config.yaml
model: "contrastive image-text model"
dataset: "rendered rooms with furniture"
train_examples: 145000
image_size: 64
crop_scale_min: 1
horizontal_flip: false
translate: 0.06
tokenizer: "word"
vocab_size: 42
loss: "softmax"
embed_dim: 256
encoder_arch: "pvt"
encoder_norm: "layernorm"
encoder_norm_position: "pre"
encoder_activation: "squared_relu"
encoder_mlp_ratio: 4
encoder_head_dim: 64
encoder_fused_qkv: false
encoder_qk_norm: false
encoder_parallel_block: false
encoder_inner_norm: false
encoder_drop_path: 0.05
encoder_patch_size: [4, 4]
encoder_conv_stem: false
encoder_depths: [4, 7, 4]
encoder_widths: [80, 160, 320]
text_encoder_causal: false
text_encoder_width: 256
text_encoder_layers: 8
text_encoder_norm: "layernorm"
text_encoder_norm_position: "pre"
text_encoder_activation: "quick_gelu"
text_encoder_mlp_ratio: 4
text_encoder_head_dim: 32
text_encoder_fused_qkv: true
text_encoder_bias: "all"
text_encoder_qk_norm: false
text_encoder_layer_scale_init: 0.01
text_encoder_parallel_block: false
text_encoder_inner_norm: false
text_encoder_moe: "top_k"
text_encoder_num_experts: 16
text_encoder_moe_every: 2
text_encoder_expert_mlp_ratio: 1
text_encoder_experts_per_token: 2
text_encoder_shared_expert: false
text_encoder_positions: "learned"
residual_init: "none"
optimizer: "adamw"
learning_rate: 0.00075
beta1: 0.9
beta2: 0.999
eps: 1e-06
max_grad_norm: 0.5
magnitude_pruning: 0.7
max_steps: 6600
batch_size: 256
epochs: 11.7
lr_schedule: "cosine"
final_lr_fraction: 0.01
warmup_steps: 130
weight_decay: 0.4
Rows from block 3 of the text encoder of a small contrastive image-text model, named by matrix and row number. Rows with one number within an expert belong to one neuron, the router's apart. Each number is 200 + 40 x the weight over its row's rms, rounded and kept within 0 to 999. All counts start at 0.
Before each expert's rows are labels from the 100 texts, of 14848, where the router gives the expert most weight on average: "fires on" is the input token at the peak. Only what is clearly more common there than usual is listed. The data: rendered rooms with furniture. In brackets: how many of the 100.
# router: router (text_encoder.blocks.3.mlp.router.weight, 16x256), inputs 86-171
# up: expert up (text_encoder.blocks.3.mlp.up, 16x256x256), inputs 86-171
# down: expert down (text_encoder.blocks.3.mlp.down, 16x256x256, transposed), outputs 86-171

# expert 10
fires on: "teal" (52); "green" (11); "dog" (10); "," (7)
router.10,198,229,286,159,184,179,238,210,237,312,257,226,247,200,141,180,242,217,238,227,204,174,185,204,171,208,145,233,139,257,163,212,134,159,233,137,153,176,153,237,215,196,183,184,201,163,200,187,176,223,207,227,186,208,194,134,207,148,243,236,180,219,223,133,241,125,190,191,202,304,177,232,288,230,198,184,286,205,183,199,270,149,240,141,199,224
up.8,200,200,127,200,110,200,200,259,200,200,200,200,200,200,200,140,200,273,146,200,200,200,200,149,200,200,200,200,143,200,200,200,145,134,200,147,200,200,248,200,150,200,200,200,200,200,200,200,200,200,200,200,200,200,280,200,200,200,200,200,200,262,273,105,200,283,200,200,322,200,138,281,200,200,301,283,200,200,116,200,200,200,124,200,200,200
down.8,200,200,200,129,200,200,200,200,200,200,200,200,200,200,200,145,200,200,130,135,200,200,247,200,200,200,200,200,200,200,200,283,200,200,200,200,200,200,153,139,200,200,200,200,105,145,200,200,200,147,200,200,255,121,200,124,263,200,200,260,253,200,200,200,200,200,200,200,200,200,200,200,200,200,200,285,200,200,300,115,123,200,200,200,200,200
up.9,200,200,200,150,200,200,200,200,200,138,200,200,200,146,200,200,200,200,200,71,200,276,200,273,200,200,200,200,200,200,125,200,115,134,200,200,153,200,200,131,200,136,242,89,200,154,277,135,200,200,200,200,200,259,341,200,200,265,200,200,246,257,200,147,200,200,200,200,200,135,95,200,200,200,200,268,276,200,200,200,200,200,140,200,200,200
down.9,200,200,321,200,200,260,200,200,200,200,200,200,200,200,248,143,148,200,104,200,200,200,288,200,200,200,200,200,200,200,200,142,200,200,249,200,200,200,150,129,292,200,200,200,200,200,303,200,254,200,200,200,200,200,200,200,200,200,153,200,200,200,200,200,259,200,200,200,136,200,200,200,200,260,200,200,200,200,200,280,311,249,200,200,200,200
up.10,104,200,200,200,200,200,134,200,200,200,200,200,200,200,200,200,200,200,200,200,200,83,267,265,200,200,200,200,200,87,200,200,264,200,267,200,261,200,122,200,200,200,147,200,200,249,200,200,200,200,136,200,103,200,200,200,200,200,200,271,200,142,200,200,140,200,200,200,200,200,200,200,200,200,200,200,200,200,200,115,200,200,200,200,134,200
down.10,200,200,129,321,200,200,200,151,200,200,200,200,149,200,200,250,145,200,200,200,200,200,297,200,200,149,200,200,259,200,248,200,200,200,200,200,91,154,200,143,200,264,132,149,200,289,200,200,200,200,200,200,257,200,146,200,200,200,147,200,200,200,200,200,282,200,287,200,127,200,200,253,288,200,200,200,98,200,125,200,263,200,200,200,200,200
up.11,121,200,107,200,200,200,127,200,200,139,200,200,200,200,200,258,200,200,200,200,200,200,200,200,200,200,200,273,258,200,250,200,200,200,200,200,275,200,200,141,151,200,200,147,296,200,200,245,134,200,200,200,200,200,200,200,154,200,200,200,200,200,124,200,200,200,200,200,200,255,145,285,200,138,111,200,200,200,200,200,200,270,200,200,151,200
down.11,200,200,200,200,145,200,151,200,200,158,249,200,200,200,200,200,144,200,154,200,200,93,200,261,200,200,200,281,200,200,200,200,200,200,255,200,288,200,200,200,200,200,268,255,129,200,200,143,200,133,200,200,200,200,250,256,200,117,200,136,200,251,200,200,200,200,200,200,200,200,200,200,200,200,200,200,200,200,251,200,139,200,145,200,200,200

# expert 7
fires on: "purple" (100)
router.7,177,225,150,144,148,194,211,228,199,217,149,237,215,146,195,229,177,116,186,159,219,217,204,262,191,278,217,199,248,211,196,208,175,216,178,189,179,172,167,168,164,267,196,220,105,210,161,158,211,204,189,169,131,150,192,122,204,79,163,186,240,177,225,169,214,163,188,240,172,249,261,181,194,164,181,204,249,196,183,236,157,193,237,210,241,293
up.0,200,248,200,200,116,200,200,200,150,255,200,275,264,200,200,200,200,200,270,200,200,200,157,200,200,200,200,134,200,200,200,268,200,200,242,261,131,200,200,200,269,200,200,200,200,259,200,147,200,200,200,200,200,200,309,200,200,286,200,200,200,200,200,200,154,250,200,200,200,200,200,200,148,200,200,200,200,200,200,149,247,200,200,124,263,149
down.0,200,99,200,200,200,200,200,200,200,200,200,200,200,200,200,280,200,200,124,200,280,200,200,200,200,45,200,252,200,200,200,200,200,200,200,200,200,108,200,200,200,200,260,200,128,309,200,112,304,200,132,200,200,200,200,156,200,200,200,252,200,252,263,200,147,200,200,273,200,200,200,250,200,245,200,200,200,157,294,200,106,200,144,200,200,131
up.1,271,200,200,200,149,136,121,200,133,200,200,200,200,200,200,200,200,200,57,200,200,255,242,87,153,133,260,279,256,200,291,253,200,200,286,248,200,200,200,279,200,200,249,200,244,200,200,200,200,253,144,200,200,143,200,200,200,200,200,200,200,200,200,200,200,200,148,200,200,133,200,200,200,200,200,150,263,200,200,312,200,200,148,200,110,200
down.1,305,127,100,200,122,200,200,200,200,200,285,200,200,152,200,130,200,200,200,264,148,200,109,200,200,200,200,200,200,152,200,200,200,200,200,155,200,245,137,200,200,200,200,163,200,200,248,200,200,200,294,200,152,200,157,200,200,200,200,141,200,200,200,275,200,200,138,200,200,200,200,200,200,200,200,104,200,200,200,200,127,200,200,200,105,280
up.2,200,200,200,105,148,200,137,200,83,292,200,135,200,241,200,200,200,200,200,200,200,200,200,200,274,247,200,200,156,200,200,258,200,200,200,245,200,152,200,200,263,200,200,140,150,200,121,200,152,137,145,200,200,139,200,200,143,200,255,200,200,200,276,200,200,200,200,200,200,200,200,200,276,200,200,200,200,135,200,200,200,200,200,200,278,123
down.2,200,200,200,286,200,200,200,200,200,200,200,248,146,200,128,200,200,139,200,200,200,200,200,200,200,200,200,267,152,148,200,200,200,200,200,146,200,200,256,200,200,200,200,200,200,200,200,116,200,200,200,252,200,144,200,200,200,200,271,200,200,200,146,200,200,200,200,133,200,124,200,200,247,200,200,200,200,200,200,157,200,200,200,200,251,200
up.3,251,200,300,200,200,200,200,200,200,129,200,200,200,200,200,261,200,200,200,277,200,278,267,200,200,200,200,122,200,200,200,200,288,276,200,290,200,200,200,77,200,200,200,261,155,200,200,200,124,200,259,200,137,200,277,200,200,200,200,257,256,200,200,146,200,128,200,200,275,200,90,96,105,200,200,121,200,122,200,260,260,200,200,200,200,200
down.3,200,200,200,200,200,200,200,200,200,200,200,200,200,152,200,200,200,200,200,284,200,200,200,294,200,200,134,200,200,275,200,200,200,200,200,249,200,200,200,200,123,266,200,200,155,107,200,200,258,200,93,200,267,200,200,200,200,200,200,266,200,200,200,200,200,147,313,140,200,200,200,200,152,260,200,200,200,200,200,200,255,200,257,271,200,200

# expert 9
fires on: "blue" (100)
router.9,213,207,124,186,178,192,144,202,196,164,153,142,205,174,201,237,191,123,215,227,153,183,134,152,153,207,258,181,250,217,119,275,157,136,181,133,240,228,234,236,247,184,165,180,215,152,251,206,227,131,198,135,111,269,222,186,186,287,208,174,182,178,186,168,178,121,176,175,264,231,156,234,166,213,215,225,118,198,163,261,210,255,154,221,155,217
up.8,256,200,200,113,200,200,200,200,137,200,200,200,200,200,200,102,130,200,200,200,200,200,283,200,128,131,200,200,200,200,200,111,200,200,200,200,200,200,200,200,130,137,200,142,200,119,200,200,266,200,200,200,200,200,200,200,200,200,110,200,115,200,143,200,200,200,267,200,200,200,200,119,200,122,200,200,200,200,200,200,200,200,200,200,200,259
down.8,200,200,266,273,200,200,142,200,267,200,200,200,200,200,200,200,200,200,200,200,200,118,200,200,137,200,200,142,200,200,200,79,200,200,110,200,200,200,200,200,200,200,200,200,200,200,200,324,200,200,200,200,274,200,200,200,200,200,200,109,200,323,200,200,200,200,200,200,111,269,200,269,200,200,200,200,200,200,200,200,200,200,263,200,200,200
up.9,200,85,200,248,265,200,123,249,200,200,200,200,200,200,200,200,200,200,200,200,200,200,200,270,246,200,200,200,200,200,307,287,200,280,200,200,276,200,200,200,200,200,200,200,200,200,200,200,200,115,200,200,200,200,110,105,200,200,200,200,200,200,265,200,200,200,260,200,200,280,200,200,200,200,136,122,200,273,200,124,200,140,200,200,200,200
down.9,200,200,256,200,200,200,138,136,200,260,200,200,258,200,200,200,270,200,200,200,200,200,200,200,200,200,200,200,200,257,200,200,200,200,200,200,200,258,297,200,200,93,200,200,200,276,200,200,200,200,200,200,200,200,200,140,246,80,200,200,200,200,200,200,94,259,200,200,200,200,200,146,200,200,200,200,200,200,200,200,200,200,200,265,200,306
up.10,200,126,200,200,267,200,151,200,200,145,200,200,200,200,200,200,200,271,200,200,200,200,200,200,200,259,200,200,200,258,276,200,200,200,200,200,200,249,200,200,200,200,294,200,82,200,200,315,200,200,271,200,200,200,200,200,200,108,267,200,200,200,275,200,200,200,347,200,200,200,200,133,306,200,200,200,200,244,267,103,200,124,200,146,257,200
down.10,153,200,131,200,141,200,200,200,200,200,200,200,200,258,152,200,200,200,200,279,200,200,137,200,273,147,200,200,257,200,200,136,314,200,279,200,200,261,265,200,200,200,200,200,200,200,200,200,200,200,200,275,274,153,200,200,200,200,200,261,200,200,200,200,133,200,140,200,103,259,200,272,200,276,131,278,148,200,200,200,200,200,200,147,107,267
up.11,273,155,200,200,296,267,200,200,200,154,287,200,255,200,267,250,200,247,200,200,106,139,130,124,200,127,200,287,233,200,200,200,200,200,90,155,200,200,200,200,200,200,232,110,200,249,200,153,200,200,165,155,200,200,200,170,200,160,200,200,105,109,144,200,200,200,200,200,200,260,200,200,200,200,200,200,200,140,200,200,200,200,200,200,200,200
down.11,264,124,200,200,200,200,200,200,200,200,200,247,158,200,200,296,200,269,200,200,200,133,200,200,200,151,200,200,200,200,243,250,200,200,161,200,240,200,280,200,200,200,158,200,200,284,200,200,135,200,200,200,200,200,200,254,200,141,200,200,250,126,200,232,200,200,200,246,236,200,200,200,200,115,200,200,163,140,200,111,200,126,200,237,200,266

# expert 13
fires on: "yellow" (100)
router.13,172,193,183,189,164,231,253,224,184,195,164,114,203,125,216,187,227,227,189,207,168,241,291,196,235,193,194,192,200,156,181,224,242,202,223,245,231,284,229,212,176,143,152,244,172,229,215,224,267,176,217,215,150,127,289,211,193,182,234,228,152,155,235,191,247,270,208,125,225,164,210,196,234,200,212,217,252,211,204,223,177,254,164,247,150,217
up.0,287,200,200,200,200,200,284,268,110,200,200,200,200,200,200,250,200,200,200,287,200,200,200,116,200,109,200,200,130,200,200,200,200,200,116,200,200,200,200,144,259,200,200,125,200,200,200,200,275,200,200,200,200,200,200,200,200,200,200,200,262,200,200,299,200,200,200,94,200,146,268,133,200,200,200,200,267,135,200,200,294,200,200,200,200,200
down.0,200,200,200,200,200,200,200,148,200,200,253,200,200,148,200,200,200,200,274,200,128,306,200,200,200,263,118,200,200,200,200,200,267,134,200,200,200,200,200,200,200,200,200,200,329,200,200,252,200,200,200,115,200,200,261,200,251,200,200,138,200,200,286,270,200,200,200,137,200,276,200,98,275,200,309,200,144,200,200,200,124,200,277,200,128,200
up.1,294,245,160,200,200,200,200,200,140,140,200,162,200,157,295,200,200,232,200,200,200,247,200,200,269,150,244,247,143,200,200,200,200,200,145,200,200,150,241,200,270,148,200,238,200,159,200,200,337,143,200,145,200,200,200,200,156,133,200,200,200,200,146,200,165,301,247,231,200,169,200,169,257,200,200,200,200,83,200,144,200,200,200,143,200,242
down.1,200,296,200,236,200,133,200,200,200,200,200,146,200,200,200,200,200,104,200,126,123,200,258,200,168,200,142,260,238,241,200,200,238,200,200,166,251,332,200,200,243,231,232,200,200,167,157,200,200,200,200,200,200,230,158,200,159,200,142,164,155,200,200,263,353,260,200,172,200,200,274,140,235,200,200,149,144,154,200,200,200,200,200,200,140,275
up.2,200,200,200,200,277,200,200,200,63,200,200,286,200,200,200,200,200,200,133,200,200,200,200,200,200,138,200,200,151,200,200,200,200,255,123,200,200,200,150,258,286,71,200,122,131,145,200,200,306,200,200,109,266,200,200,70,200,128,200,200,200,200,268,250,200,200,200,200,200,200,200,200,200,327,124,200,200,200,200,152,200,261,200,200,200,153
down.2,295,200,200,245,200,200,155,200,117,200,200,200,200,200,151,200,200,261,159,95,200,247,200,154,145,200,200,200,200,200,200,200,200,200,200,200,236,200,280,200,200,111,151,200,200,258,150,108,255,200,200,200,200,200,200,200,200,91,200,200,200,200,200,200,270,200,200,200,200,200,268,200,200,200,200,200,200,200,200,200,290,116,200,200,200,339
up.3,260,277,200,200,93,200,140,200,200,147,200,121,200,132,200,260,200,200,200,200,200,200,137,200,200,243,200,154,200,200,200,200,200,200,264,278,200,200,247,200,200,200,200,121,200,200,200,146,200,200,200,200,137,260,200,288,302,275,164,80,200,200,254,200,139,200,200,93,200,200,200,200,200,263,200,200,200,200,200,200,200,200,200,200,292,200
down.3,200,121,134,260,200,200,200,200,254,200,110,200,296,200,200,109,200,200,200,200,128,200,75,200,200,200,200,200,200,200,200,200,200,200,200,200,140,200,113,124,200,200,200,200,200,200,200,100,200,286,200,258,200,259,200,200,200,200,91,200,200,200,256,200,200,200,200,200,200,200,200,200,200,200,262,259,200,200,287,200,200,200,281,145,288,200

# expert 14
fires on: "white" (56); "trophy" (12); "," (12)
router.14,136,265,223,116,131,196,154,278,197,194,226,235,173,142,161,178,200,274,253,172,256,161,262,258,220,209,200,212,238,238,267,181,201,185,262,203,202,213,208,178,148,158,254,174,178,175,173,108,186,185,227,237,160,212,137,155,216,202,146,166,169,183,211,161,130,157,183,186,196,238,231,239,192,277,219,152,154,199,192,83,195,172,176,253,231,199
up.0,200,274,200,125,200,296,200,200,200,200,200,200,200,200,200,200,298,200,99,200,254,244,200,200,200,128,200,200,200,200,200,200,200,200,200,270,150,200,200,284,200,200,137,200,200,300,256,200,200,200,200,200,249,200,200,146,200,200,255,200,200,150,200,110,200,200,200,200,249,123,321,153,200,149,200,200,200,200,200,200,200,200,131,200,200,200
down.0,200,200,153,200,113,259,134,200,108,272,147,200,200,200,200,121,200,200,149,200,200,200,200,147,200,137,200,144,200,261,200,133,200,200,200,255,141,200,130,200,237,200,200,124,200,200,200,146,200,268,200,200,156,200,200,274,200,274,200,307,200,149,248,200,200,200,200,200,258,200,131,135,244,92,137,200,200,126,248,284,200,200,100,200,200,129
up.1,200,141,200,200,284,144,244,99,200,200,200,273,200,200,263,261,286,256,200,200,200,127,200,86,200,138,274,200,247,133,200,200,200,159,200,283,200,155,200,200,200,200,118,200,151,200,200,200,331,200,200,200,200,200,200,246,144,200,200,263,155,200,200,134,200,251,200,139,134,243,200,200,200,200,200,200,285,200,200,133,200,200,200,200,200,200
down.1,200,200,200,200,292,200,152,200,200,290,200,200,200,200,200,200,200,200,200,200,310,200,200,200,264,153,200,200,200,200,200,200,200,200,200,200,200,200,200,322,200,200,200,40,200,200,200,200,135,200,200,104,200,273,281,200,200,200,200,200,200,200,200,200,200,126,200,200,200,200,200,142,127,200,200,200,314,200,200,200,200,130,200,200,200,200
up.2,200,259,200,200,200,102,151,200,200,303,200,259,200,200,263,280,282,142,200,282,155,200,200,200,200,245,200,200,269,200,200,117,139,118,200,200,254,200,200,200,200,200,200,200,200,200,200,200,257,200,260,134,200,200,200,200,200,124,146,200,256,200,200,141,288,200,200,200,200,153,200,200,200,200,126,200,130,97,284,200,200,200,200,200,271,152
down.2,200,280,200,307,338,200,154,200,200,200,200,200,200,200,200,200,200,200,146,200,200,200,200,200,200,200,200,200,142,200,200,200,200,200,200,200,251,200,283,270,200,200,288,200,200,200,200,200,112,200,200,200,200,200,297,200,200,200,200,200,200,200,200,200,200,200,265,200,200,250,200,200,200,260,266,200,200,200,200,200,200,200,200,131,126,200
up.3,200,200,200,277,200,200,200,269,200,200,200,200,200,280,297,275,270,255,200,200,200,200,200,200,302,200,200,200,200,200,200,269,200,265,200,200,200,200,147,200,252,200,200,200,200,297,200,55,268,200,200,200,200,200,140,242,200,200,250,200,200,200,200,200,200,200,200,200,200,200,200,245,200,200,266,144,200,200,200,200,200,262,137,200,200,250
down.3,200,200,200,312,200,200,271,200,138,254,309,200,200,200,155,131,200,200,200,200,200,255,200,200,200,126,200,200,127,242,200,200,200,200,200,200,200,296,200,156,200,200,200,200,200,200,200,200,200,200,142,200,200,200,251,200,147,200,200,200,200,200,151,200,200,200,200,200,200,200,200,200,200,200,104,200,200,200,276,200,253,200,200,287,258,200

# expert 5
fires on: "black" (94)
router.5,207,111,245,178,241,164,87,185,244,177,198,194,182,177,159,165,220,227,169,181,166,208,209,198,200,226,208,218,164,239,287,193,181,233,185,247,194,194,203,243,236,285,153,171,227,200,206,173,228,197,244,150,202,176,225,127,232,252,199,207,214,114,242,218,195,189,243,165,177,218,201,177,191,197,213,161,221,210,230,179,184,207,290,214,266,182
up.8,200,200,200,200,348,200,200,200,100,200,200,200,200,200,263,146,200,200,150,101,200,200,200,141,200,200,200,200,296,143,124,200,200,200,200,200,200,301,200,200,200,200,200,200,200,200,200,200,200,200,200,200,200,200,200,200,200,200,200,99,161,200,200,200,200,252,146,125,200,112,133,200,200,280,200,200,115,200,114,200,287,200,145,200,200,200
down.8,283,200,200,200,200,200,200,267,200,200,269,200,200,200,200,200,200,270,200,200,200,200,84,200,258,147,146,200,200,133,200,200,200,200,200,200,200,200,200,200,200,125,200,200,200,200,200,200,257,200,200,263,200,120,200,200,200,200,200,144,200,200,200,200,200,200,200,200,200,262,267,200,296,200,200,200,200,200,200,200,200,200,100,149,137,255
up.9,237,200,200,200,253,200,152,200,200,200,90,200,260,200,200,200,200,200,101,258,200,200,290,200,200,200,158,200,200,200,125,115,245,116,200,200,200,237,200,200,288,200,200,153,200,200,254,200,237,200,200,162,200,200,200,200,134,200,200,240,200,147,200,325,200,235,288,122,237,127,297,149,200,200,200,200,200,164,166,200,200,200,298,200,253,200
down.9,200,159,269,200,200,200,150,200,200,200,127,200,143,200,200,200,200,249,200,200,82,276,250,200,200,200,200,252,200,257,200,200,200,200,200,200,200,117,200,251,299,276,200,135,277,200,200,200,200,269,96,200,200,160,153,200,200,136,200,200,162,200,246,200,200,200,200,200,200,276,308,240,249,146,200,279,200,133,279,120,200,200,200,151,278,74
up.10,200,200,276,200,200,200,87,200,200,200,145,154,200,200,258,200,239,294,200,280,200,127,120,128,200,200,176,139,139,142,200,200,200,227,200,200,142,166,200,154,161,246,200,132,200,250,146,152,200,200,295,111,149,200,200,200,200,200,240,233,200,200,294,162,200,200,200,200,252,200,154,200,200,200,200,200,200,200,200,148,157,247,200,200,153,300
down.10,102,200,263,200,200,288,242,200,200,125,137,200,200,200,200,112,200,231,200,200,250,200,113,200,200,145,200,200,167,200,200,263,200,200,200,200,200,200,116,145,115,137,143,200,200,200,175,200,130,200,238,250,155,200,145,200,200,124,200,253,200,125,200,112,256,130,227,275,290,229,200,200,200,239,200,200,200,264,200,200,200,264,90,200,120,271
up.11,301,200,200,243,292,200,120,200,200,200,200,251,139,200,284,106,200,200,200,200,244,122,111,93,200,122,200,200,200,257,200,134,200,200,200,320,161,200,154,285,142,200,200,200,200,200,200,200,318,200,200,236,200,200,200,138,200,200,247,200,200,262,200,200,200,248,200,200,200,200,200,200,129,200,200,200,200,200,200,106,200,200,200,200,200,200
down.11,240,268,200,200,200,200,163,159,244,200,200,200,154,200,129,200,200,200,200,200,267,126,117,200,200,200,200,153,200,200,200,200,277,200,143,200,200,282,86,200,122,200,105,200,200,200,200,200,147,200,200,158,200,154,200,200,200,200,200,200,200,130,200,123,200,133,200,200,306,257,200,303,200,200,111,200,200,200,116,284,200,200,200,200,74,200

# expert 15
fires on: "teal" (91)
router.15,195,283,206,245,209,201,186,260,186,214,179,221,173,206,209,171,180,236,229,212,245,264,182,185,184,173,167,146,128,194,213,171,150,109,219,203,231,244,213,198,157,174,239,206,230,249,205,157,181,281,262,231,189,162,222,192,214,119,182,235,242,181,125,208,212,242,184,239,211,216,207,244,174,175,219,173,241,198,109,173,227,121,178,168,137,241
up.8,334,200,200,200,85,200,320,200,200,200,161,277,200,127,200,146,200,200,200,143,200,258,263,136,200,200,200,200,287,200,263,200,200,200,264,73,97,200,200,131,200,200,200,200,200,200,132,282,259,200,200,200,200,200,272,200,200,200,200,200,200,200,200,275,110,261,200,200,200,200,200,200,200,200,200,136,200,143,200,200,150,200,200,200,200,135
down.8,252,200,144,200,200,200,200,249,200,133,200,263,200,200,200,154,148,200,200,252,200,141,275,200,200,200,200,200,200,200,200,200,140,200,129,200,200,200,304,200,200,200,200,200,200,134,251,200,200,145,119,200,200,200,115,200,200,200,255,200,257,200,140,200,200,200,130,200,200,253,200,249,200,200,200,41,200,147,200,261,200,200,200,200,200,200
up.9,200,200,251,281,200,200,200,200,128,200,200,155,126,200,246,200,286,200,200,200,162,262,141,200,200,200,307,268,200,249,200,200,200,200,263,200,200,200,200,235,237,200,200,200,200,200,253,200,200,200,200,144,200,200,200,200,200,200,268,323,200,200,200,200,289,278,200,145,266,134,200,200,129,107,200,200,200,200,200,200,200,200,126,132,247,200
down.9,200,200,200,133,200,311,200,242,200,200,200,200,250,200,200,200,256,200,200,283,272,236,145,200,200,200,200,200,131,200,200,253,200,142,200,200,200,200,131,200,200,200,200,153,200,143,200,200,265,257,275,269,200,254,200,200,253,200,200,200,200,200,200,200,200,200,200,130,279,200,113,200,200,200,200,248,200,295,200,200,200,288,200,200,200,140
up.10,276,200,138,99,200,107,200,261,62,200,200,200,200,151,140,200,200,200,200,118,200,150,200,142,200,200,200,200,200,200,140,200,200,200,200,200,200,200,200,149,254,200,200,200,200,200,200,200,200,127,200,200,200,200,200,200,137,154,200,200,200,200,200,200,200,200,200,156,254,152,200,200,83,200,200,200,200,200,200,200,200,200,200,200,200,117
down.10,200,268,200,137,200,200,131,200,200,139,200,200,200,200,200,154,200,200,200,200,200,200,200,200,200,301,200,200,298,282,264,136,135,200,200,200,200,104,266,200,200,263,200,261,262,200,200,200,134,268,200,200,200,200,200,200,200,200,267,200,200,200,200,330,243,122,269,200,200,144,200,200,200,252,265,200,200,137,200,145,160,200,142,200,200,134
up.11,256,200,200,248,200,145,200,200,200,200,254,260,200,200,139,200,200,200,240,200,200,200,200,200,200,268,124,200,200,200,200,200,200,319,259,200,200,137,200,200,200,114,200,200,200,200,96,244,140,200,200,200,200,200,200,200,200,142,200,200,200,200,200,200,266,200,200,200,200,200,200,200,250,200,200,122,274,283,108,200,200,200,253,246,200,200
down.11,274,200,200,265,255,200,200,149,200,81,200,200,200,200,200,200,200,200,200,119,200,200,200,117,200,146,289,263,200,200,200,200,200,200,200,200,200,200,200,200,200,264,296,252,147,200,200,200,200,280,249,200,132,200,200,200,200,200,200,200,200,200,200,138,200,200,141,200,116,269,200,136,263,200,312,200,131,200,200,250,200,257,251,135,301,200

# expert 11
fires on: "grey" (75); "white" (25)
router.11,276,138,227,242,247,204,237,187,124,194,231,203,293,225,195,190,261,280,205,165,269,90,201,185,283,231,227,197,264,149,228,218,239,274,149,130,169,219,209,254,93,262,214,207,276,147,172,232,276,265,219,200,227,208,172,193,226,197,202,263,202,230,199,227,170,207,233,203,215,149,213,149,245,194,262,189,151,193,214,276,124,240,195,235,177,211
up.0,237,126,200,273,260,200,200,264,170,200,237,160,200,200,200,200,200,200,200,238,200,200,137,200,200,278,93,240,200,200,200,200,243,200,200,200,200,200,200,200,200,200,200,238,236,153,200,200,282,200,157,200,200,200,88,200,200,200,200,200,142,256,200,200,343,200,200,200,282,281,313,200,200,200,279,200,149,200,142,274,200,200,142,138,145,234
down.0,242,200,200,236,200,200,200,200,118,200,200,278,200,132,200,200,200,275,200,200,288,304,200,149,200,200,162,148,200,200,200,120,200,200,200,200,263,200,200,200,278,200,250,129,237,200,200,200,136,200,200,200,200,200,168,200,165,285,200,200,251,273,200,200,200,241,287,200,250,200,200,200,200,200,149,245,288,147,200,132,230,279,200,200,200,164
up.1,200,149,200,247,200,200,200,200,200,200,200,200,200,200,269,200,276,200,90,200,200,97,200,262,250,200,252,137,250,200,235,200,325,200,90,200,200,200,251,200,112,200,248,200,123,200,200,145,260,200,200,200,200,200,156,200,200,200,200,245,200,242,200,200,200,200,200,200,200,154,290,240,150,200,301,80,200,200,200,274,200,200,140,200,200,230
down.1,278,200,200,249,200,250,200,200,142,200,200,270,200,119,200,165,237,200,153,200,259,247,121,262,233,200,250,200,200,200,265,135,200,200,250,200,200,200,200,200,200,200,200,59,154,200,200,200,200,200,200,239,239,233,200,200,200,254,270,200,153,256,200,171,200,284,260,172,281,200,252,200,200,145,200,261,281,155,155,200,200,200,200,200,200,168
up.2,200,200,200,200,200,135,138,200,200,148,256,200,200,264,200,200,200,200,200,285,200,200,200,200,200,200,141,200,200,200,276,200,200,200,280,200,200,200,261,200,230,162,141,151,200,106,200,240,200,200,200,200,200,200,200,200,200,200,200,200,200,200,200,279,200,200,113,297,200,200,200,103,127,310,200,200,200,200,200,256,200,200,200,274,131,288
down.2,200,200,200,253,200,257,200,200,200,200,200,200,200,200,200,200,200,336,200,137,200,200,108,200,200,200,200,200,200,200,200,200,242,200,155,200,200,200,251,200,278,200,200,200,200,200,200,141,200,279,200,200,200,200,200,200,200,141,271,133,238,103,200,200,91,55,200,200,200,258,200,200,200,200,155,236,200,266,200,297,200,200,200,260,200,200
up.3,200,354,200,200,270,200,158,267,200,253,200,96,200,200,200,200,200,200,200,200,200,200,200,200,200,133,200,135,149,200,200,141,200,200,200,154,200,127,200,200,200,200,200,200,305,200,200,134,152,200,200,200,251,271,200,279,200,200,263,200,200,200,200,200,200,132,200,325,200,234,285,200,200,200,200,200,200,248,249,200,200,200,200,200,239,200
down.3,200,281,200,200,239,200,148,200,200,200,200,200,200,131,200,200,200,200,200,200,200,200,29,140,266,200,200,200,246,200,200,200,327,200,200,270,200,200,200,101,200,200,200,200,200,200,200,200,200,200,344,200,200,200,200,200,200,139,347,200,200,200,200,200,107,200,200,200,68,162,200,200,200,200,200,200,200,200,200,200,200,200,200,200,200,200